{"model": "segmentation model", "dataset": "rendered scenes of toy objects such as cars, trees, mugs and chairs", "train_examples": 97500, "arch": "gmlp"}
Rows from block 2 of a small segmentation model, named by matrix and row number. Rows with one number belong to one neuron. Each number is 500 + 40 x the weight over its row's rms, rounded and kept within 0 to 999. All counts start at 0. Numbers have three digits each.
After each neuron's rows are labels from the 100 images, of 14848, where the neuron reaches its largest size: "colour at peak" is the nearest of a few named colours to the mean colour under the peak. Only what is clearly more common there than usual is listed. The data: rendered scenes of toy objects such as cars, trees, mugs and chairs. In brackets: how many of the 100.
# u: gMLP up (value half) (model.blocks.2.mixer.u.weight, 384x128), inputs 0-127
# v: gMLP up (gate half) (model.blocks.2.mixer.v.weight, 384x128), inputs 0-127
# out: gMLP down (model.blocks.2.mixer.out.weight, 128x384, transposed), outputs 0-127

u.242:467492449510564518530475470494438568480511479458582571512534494503489483439577542518500473490529541498475483596394496543484475486559394540495556530438460531586523511499453540494547472484500518483501419501536516551567465494531465542481460485559478505466466497548508513525518540555502500541515486526514443480494461487496473550569557473512459447550534495484494487459543454472573419485450
v.242:543402502526498503467480551566511513538496518527487462535529510539461497534453510427553522499468523467485581511519541500485572509510549505475458493475539480500511439493492381530516496513465519688512497473497491521500550565461529508455503490420440499486535490488519499513508474493447454459476533475500494430479502527499477421430390496493497500453558473504487510544512537459547519473547
out.242:524562486535561504533521416507480447491471511473523580498538504443456526535540514501550511462522445500448451498568427467554387468562544535533495530476510539559516512523528541453438501463495464472523541419439527591555456478560483498432433555543528499522414481486554515548544513508450524524489455496552472483521430473509486502494599521460493488512513485498460481478461517480518477485520
colour at peak: white (94)

u.355:505463514510458541528499504491510518567517484528509530529531537577514478499583509499522458464512525408512545527486491481540454501507453452507454469408482520447468482497510511459559491488483535651540515430542422492414530478422451463490554470534457574500530477511582482453494554556470436517429543550503507488431518471484466503475489534499525495501526514497500534483549521454570465443494
v.355:485493542514553577533527510546477461559529453446482514509480540556411462509523476577554513419515504450554511509480539492562448500483473432454464446430441551439532476543517507484446512489542520556496490501491458559521484446499504482507514508523504498456410508498486549505482530577478446517579538447536470477393525528537447529440503520419543510540428466497532473516533521454473467493500
out.355:501528456423505464444511518464475479479523513487527399562456537442500443490467573458436501541527520575498534480502516543453486515509501520523541600522564455459525525558511521546562505486508514440474486567470490431507435527483465495532464506475485539463523419531486408510552565462525548528485494582464503517502533521432507437521517448559478512457532540452511486485459499479471591480456
colour at peak: white (76)

u.308:490491513468488473536530490532523459492514498418511559483504477546492500478552532500575564480454531422581510519447441489456496489503469516480446498408449526480564481546474522461531543486462597537461437449523483551463526481476483524526513471450526596456511399535593498506499568500547470505432500538485474492510525500510468427523497490496569472520490468492524507503573533414583475499492
v.308:554409472535531536496462562561482570507506551479552510521499501534493487509383509412545558520474487537494605540483492518476445497524482519466490516444480525616515504503469456512512502509502465598493490490465541566495579547517539521480463468470495518458534528472465518543548481481489534530501516436463461438490481410500506447474448474458518470441562440530510482516487510491564496459544
out.308:430511519473512487573510475484554501514472468488536457502489560540417503501506475560426485503496523521418493530497566473474563483545473477486512546504539436457515521502457481580505486506557465485492514487546574486520464512492558463496493494482526527456460490539507461495430450477393561509543450536504473584444519580480406508576498540526394474539446480455510489550526520563487517465490
colour at peak: white (40)

u.126:497520424529568513479480421600445564431453532502508449487500550481458498534422449499519562436534479560451491507531484465454520497456542480556484522535413566548563471523461479456492453526536519517529506545516542444526462514577493520528529528482483472515550486496463523459517441529467519524575443545499457502518469461516556500568508482533473488459466427581470536498420490491514524504533
v.126:529487573482487537440482544441475511510532555466511500465489509497554535501519492447489561510515444505543601542533485423511449506512433452476503513508462401514541525506578511515467485512512522546549509549501498519450499582443430450543564484460495507530530542470468519476571416560445441491442487511468451490469463510463494515447468498484508545482483508508536447453581501490501597539429
out.126:456463523503532461549553479519454490474534580491485530453425540518513499468541476520582450531498485516458476499504488500431453496427439481571481448475611477557498558491528491465422479470461519493496432528446483487532519489535450520420461504457535509474506508484494558544494549477545540464556494561520468525590506502482524470534539608501459505523504477489420473477487466447560513554561
colour at peak: black (41)

u.345:505507414427546450508509541480464516454470465603464538520544499431514406460509507552553433554476578441424426582489527478452515433496516581514541502490505490493513454498522465483533515525493466500490533481394550507481536480481503528511501566479485517494498443571529503541518508540501495582532578491554476568452475514460488479486446489509526518481542562461500485448502458502541503493492
v.345:486520563579512518496484453486513535556578510427469472464475531567477575523526501476512530398512439521561500423515540502536511564443484446475412478494526456529512559519485510487497449585510564486465482522552439519512406543501460437498479543498561511483478513449474481475464541509494532461399462445487527435513526526524488502544569479455531485484478444530500484493485536533466516533552
out.345:413480550473516529495522503490551564585517460496473527518492537493477551543516525446495425486498492467483444497514468441499571548508508534485497553509472457513451534488452498530505564528590566466444543578493480490505476507513480473450462419473580489498519479508468426526491546502485487446468516547470493483608495403498506576495519489473422565535451470477500527565542479557439488464520
colour at peak: black (68)

u.357:507532470485540441577472500497437517526481448511511575479442579440519504396488431542549502481439519513513471567405524559427511469500492412457523525454517543471620548551485568518460508469519490463491429520552498475508509448508503475506496507469526508463449493497522492488510538522572522513493522514549496569505511553498554533525502516501519466557501439434540459486520538490474487530418
v.357:505497526453563606550438460471415560535478479490557508467458490471559491493516559506501529500549522533471451553500484455477461456499535451525417453434513475543479492450522519459591441548546480567507516471525521490484488484494415488538473537592507581514496431485453487426503475469514493554552479556498442502519518470510540459470535530520540469519497404535492517470505516491432513519470
out.357:389545545540466531509470428489527484481519483586492555501514466558442482482406544480510500521481490521482499544531539563447559549470525507474487500541539545504520507528487550481468512456449467443483461484535512476481530419525530573437556479507454520487494542499546423424515543508473485545531512422519567519540536528446573463554508467445490506441544541473507427471502533440481453495539
colour at peak: white (46)

u.79:443524500529558442450528460565507451528525467506452475532537511528504463513482565549534483498555522546480518510466499519502508531545514552525529552495481527515519466473544418521521450498496489455473567496514523590510450479473535544469500562455452439588563567438514497540512435462573523461474446423479480499562476482519464554465540470485412517517433514510420431465488470489493529556563
v.79:466494430534498504434500567451472490503528494462496454519514509523447531520469488444479464478437487508481560510527488514454518499609546526561466491571428458492477443516548535548475417541428410495499480490560450556441484567476567480516523548499478493517536549524525529517495472530500492459449448566424509521543551477459478510494473500495513426500495518545400501531481443454476565517554
out.79:475442427452509526445557398490480491548472483532479462418562558509504407464420525565488532509571486494486506511511511541458528455536520534524475515518487517452499541543524471517495504497519505507481467538491545520514465580450537490559548491510468499532559543441436521552440537540433530507510522502500498497463572506445436583480518535532459470518535498459511542477440438472402556500521
colour at peak: black (59)

u.278:516494562509445487495549468465511497527505578440530531449549462526564552569549450422534532493608466464505419503515514400530527513515451469542491484503517480488509479464507531519447498494468561513514500497435471510478490471536469477553501499593516522480430463488568483446456567502489432512488496563525530496489507392567514477561441494497500489547497529461471485516492463435492457456434
v.278:584527516539463430485521459513526541531471514446501497474559493448574499483497495495544590481458500488503460460506455449427512569484541418493570543481484523520468519473535487462494470511589488452450480571512479543530458476506491460482523579516578473507482560527528501490537420534538493473443498492530563423538471478503533493470519563417449506487505533535440416462484536529502567546515
out.278:517511489528607470460466509495455565417478460474497507509478490480505494420475503531460434523505538507395559539571481461528489460508466532471456486483463507473422604504480526481541541571514506555515418423550491532532528514492480448481487463471517492532560561468455471489501397584515551557509510498514544512509501568441524478512516439530533509443464532486469537486489498552513541497502
colour at peak: white (40)

u.288:525551466502504474459491451481469531553475555585492513556520548465515521493538468517483430519502448474447424547523471398497485509517427498529516447458451500528443571560519483488468519572538560447569542421481539496494453436519525544494519482529486447508521483487484503508503465519495485514561502473598557525493519476577575484557531442456473497458462503450493464552506423563501524549500
v.288:492495596465534507446510456543495425548562483446506490479438488514525533491518573548479486503474484509447480489523518522517497471527538575460445514546473555498496460484582490416536445503477531497421574531504533524499500533530491515484483478502482520489456496450454543505548485499569556553506419415472558497477468490469441459405487468592470455505523436442438517447466504518521543517550
out.288:467552499491504541490582466461477496468472511461422511458584559463491510560539478443495578504473495518578489508512515477459526521567469515494519442502503483497524559419480527498488460474530539473460479585517499480490500509456488549434489522489495415513503486509537531528449558514481542592405586532481500479473528398505422501495422535467515542418496518551538518544470522445526486507501
colour at peak: black (47)

u.159:494488478534527492450501552612485550532477519446505469448547478486480515527491493447569508501492543494480537455524505489447507496523538481442416498489526527508498488481503428543538421521518484493443427532477523519498448559589535498501518564517531476467571595497450465524505472614517514525508449486434525404545512492514558495447437502476465560466471518562414492503452541489502516513539
v.159:534541587436479461541465456527440549489511543477506536449496463461529443482459501539508512485451529546489480530481479520477513519512522550469546475556457482551549554457454567457585508484515479459460499527602499451626484469526492479499451447509467488461440471460553489510524549492549501510536490559521497505491469458553534504525481539530484409527538537532408407428479524515534508492482
out.159:528602475495505513468456492566483443529489561501556480429509470553569474532450524502497467477507559530483487491479499433535430486415559502560515505477549538551536499497544499463473516520451520499453543497566542560481439465462503544509564564457556469576478442503527500450480447403481483525438502426469525536480454502524428514539488412491500512494544450539519536480511509523473502524444
colour at peak: black (47)

u.130:524552484514566513494435479441400545558544465564416530525510545443498456449509499512507449555533510440431458483577499460520516480529441568482480517498517497510534593590532536434518564430496487455498562485507490459504444456469543494522487456454484457518489505468426506535561565540500536481509567514544509522524560524533481515518488458452436493463464551488525500504513516531465534537475
v.130:492534486536531484508422467551458494491441462510562450539464553502511540562567557470474473522543486465451461465616515504454480454483456521510417555455500472531540532541556513522497489525473561658501526472477463485430479438553534485498463514497504485500527463458453484426499537499507540502494484505519480479534510484528585432520493514491466429517522450481474559526530452506435523525466
out.130:491506485483470574509429460470519499459573491561472577460511502525575481494500493465552495502577469544508564532445516518476571538508500441451490520521515508448475486458494542507391559518498455470531525509572635450537478531481494504439489488544494555528501543475469516483522522521508505455542505441444501524481510426454505470458564485522477495517500579558499477441449530508538486443419
colour at peak: black (46)

u.104:470467497501496513407527576440478513537538491461435447518524409507519478487435487472481519497494547527560570481515475523539534557575560503443566498543541562513496441453413514474445535481454443443484521608498562464467532585444496538482536494465513488506507467490528536571494521537485487564477493515440493452500476449485418502486470520530535524463496558434541536468510498502513490474518
v.104:472462461521463592493569562545581501407443492491474476462528490521546527498471498506486482552486500497587576521477436449524435462455535460496482480576526484514460454520499577488509490472475455490523392472457534466440472498475526476596501483527516549493552509539496504542469488598496448478501501495440485522511469477476501519545531504555552540495434524502525542494474442527575489434480
out.104:533462540509488469559480514580496459500489544593420442498490565482540556486523544537474468514537470456458493502551545486486449457535474539541507493462509433460516458567586445492478522471540488534525478548539443445517492406526460488480466483456531501535469532496397524531556538502456493509540488468503465586408593518479515529493505511493433562544506481519514488459446457455513488505538
colour at peak: black (60)

u.7:525442496492499560455501506545513508472510544551459457475563457502566554527541539429530478463524527497498521499529552525564469523576500466438477456436511482452473477451556502486495491494452488552519458545440457510461568606453553502372507465448511479478529475519522483538517559520507508424497524481529480499517504502551465473473432508524528508394492576464491461434505483471486512577532
v.7:482439497452474534528548529536576450472492459533441492534510471480537463463468528505449470555579539445500522471508480521511476485523528510507485551510521558476463432492501537501443515438452452498552455518492531444498580464503488491589506467424570539473548465545465494536489566492494444531495517488410457534603531575551478567475460594505539506501472539467497446489453517492506475432488
out.7:512538420428498508493435489545504551471506465466499471464518516477442404513429532479521560482566462507529501533477511556491497502476564610507420443518508542536545460547499490528398507470495458527498548499471455453536447442586466518506466485479491535560541477461527586512516488542506588555488517473509527514488499491428489521476448505488486548558518455480508516524483565554440513467538
colour at peak: black (91)

u.106:472425417482436583483472541537475514508565507489513523513449528500484531450479526458495460574490564486523479486448510531542474456490578474473480449533522541445581462566460507596519527431414447569505480514465480433549540500425497524508489469506516527509513458514547529520511506492486505448485563503520462539467591564450452496533486499516522491547529537438496456516527566465491430499484
v.106:476533542485533550548491442456436554490447482457502509484505465475466559506482535482547477488611434511463491527511452426481456427473507476473483452451531517589478565502554546454555511533527474492489483515545536536526446501543470511470464580533509487517472520483526518415483433478505519502504419525552467490563422523542560446530542504476473500517454428558494449473524527479464587538515
out.106:492510467472452567510437498527563526533498481512516482474543463477552440530499532447450449513481535472548425509535514510501540521463419545507497530450492445517480552450517529439428451478591472474570556475574594480472503505558493501443555419522458563480481494482462421539515482464459547476457519570484483485498515558491454560505517510502478499578486480532486599515509487478442530509487
colour at peak: white (70)

u.60:507544468542514498484458526520463492458570471464592551553462489482500485503526538495448531538553481566484524459469550568531415587460464452469478507465517418552494557482497553561544520441493615538507488493443555509531475478503477552414544485504492517454473524441476517469541469515476508460517472484489413431489476456529543469532564505453461480434499551472444521522530490466469514516529
v.60:598501525472540469466492479462403471550517499489500524506482456512449499516542463575485560491492488501508477522491481519490551460545528507450533484512495596493550563510503573452458527464510465478463594491515502449554490471544512483466462531482455499481467504441492541490457494499437539603489495442543561530405457544460451385481459476451533526499510476556565521473543465551521529487470
out.60:550490380516491511451470470486533525554459524599507570497513575482515520496504484519527456436456531537490465462537475519544539550474541490512515485476495528511477453480501460528513539628541474490462521550481431499447527457556409519492397473567524474469476439475508514493544531449565457485515514492502540507503440542461567477515498451498447456498483475510444505474523461556515507570445
colour at peak: black (63)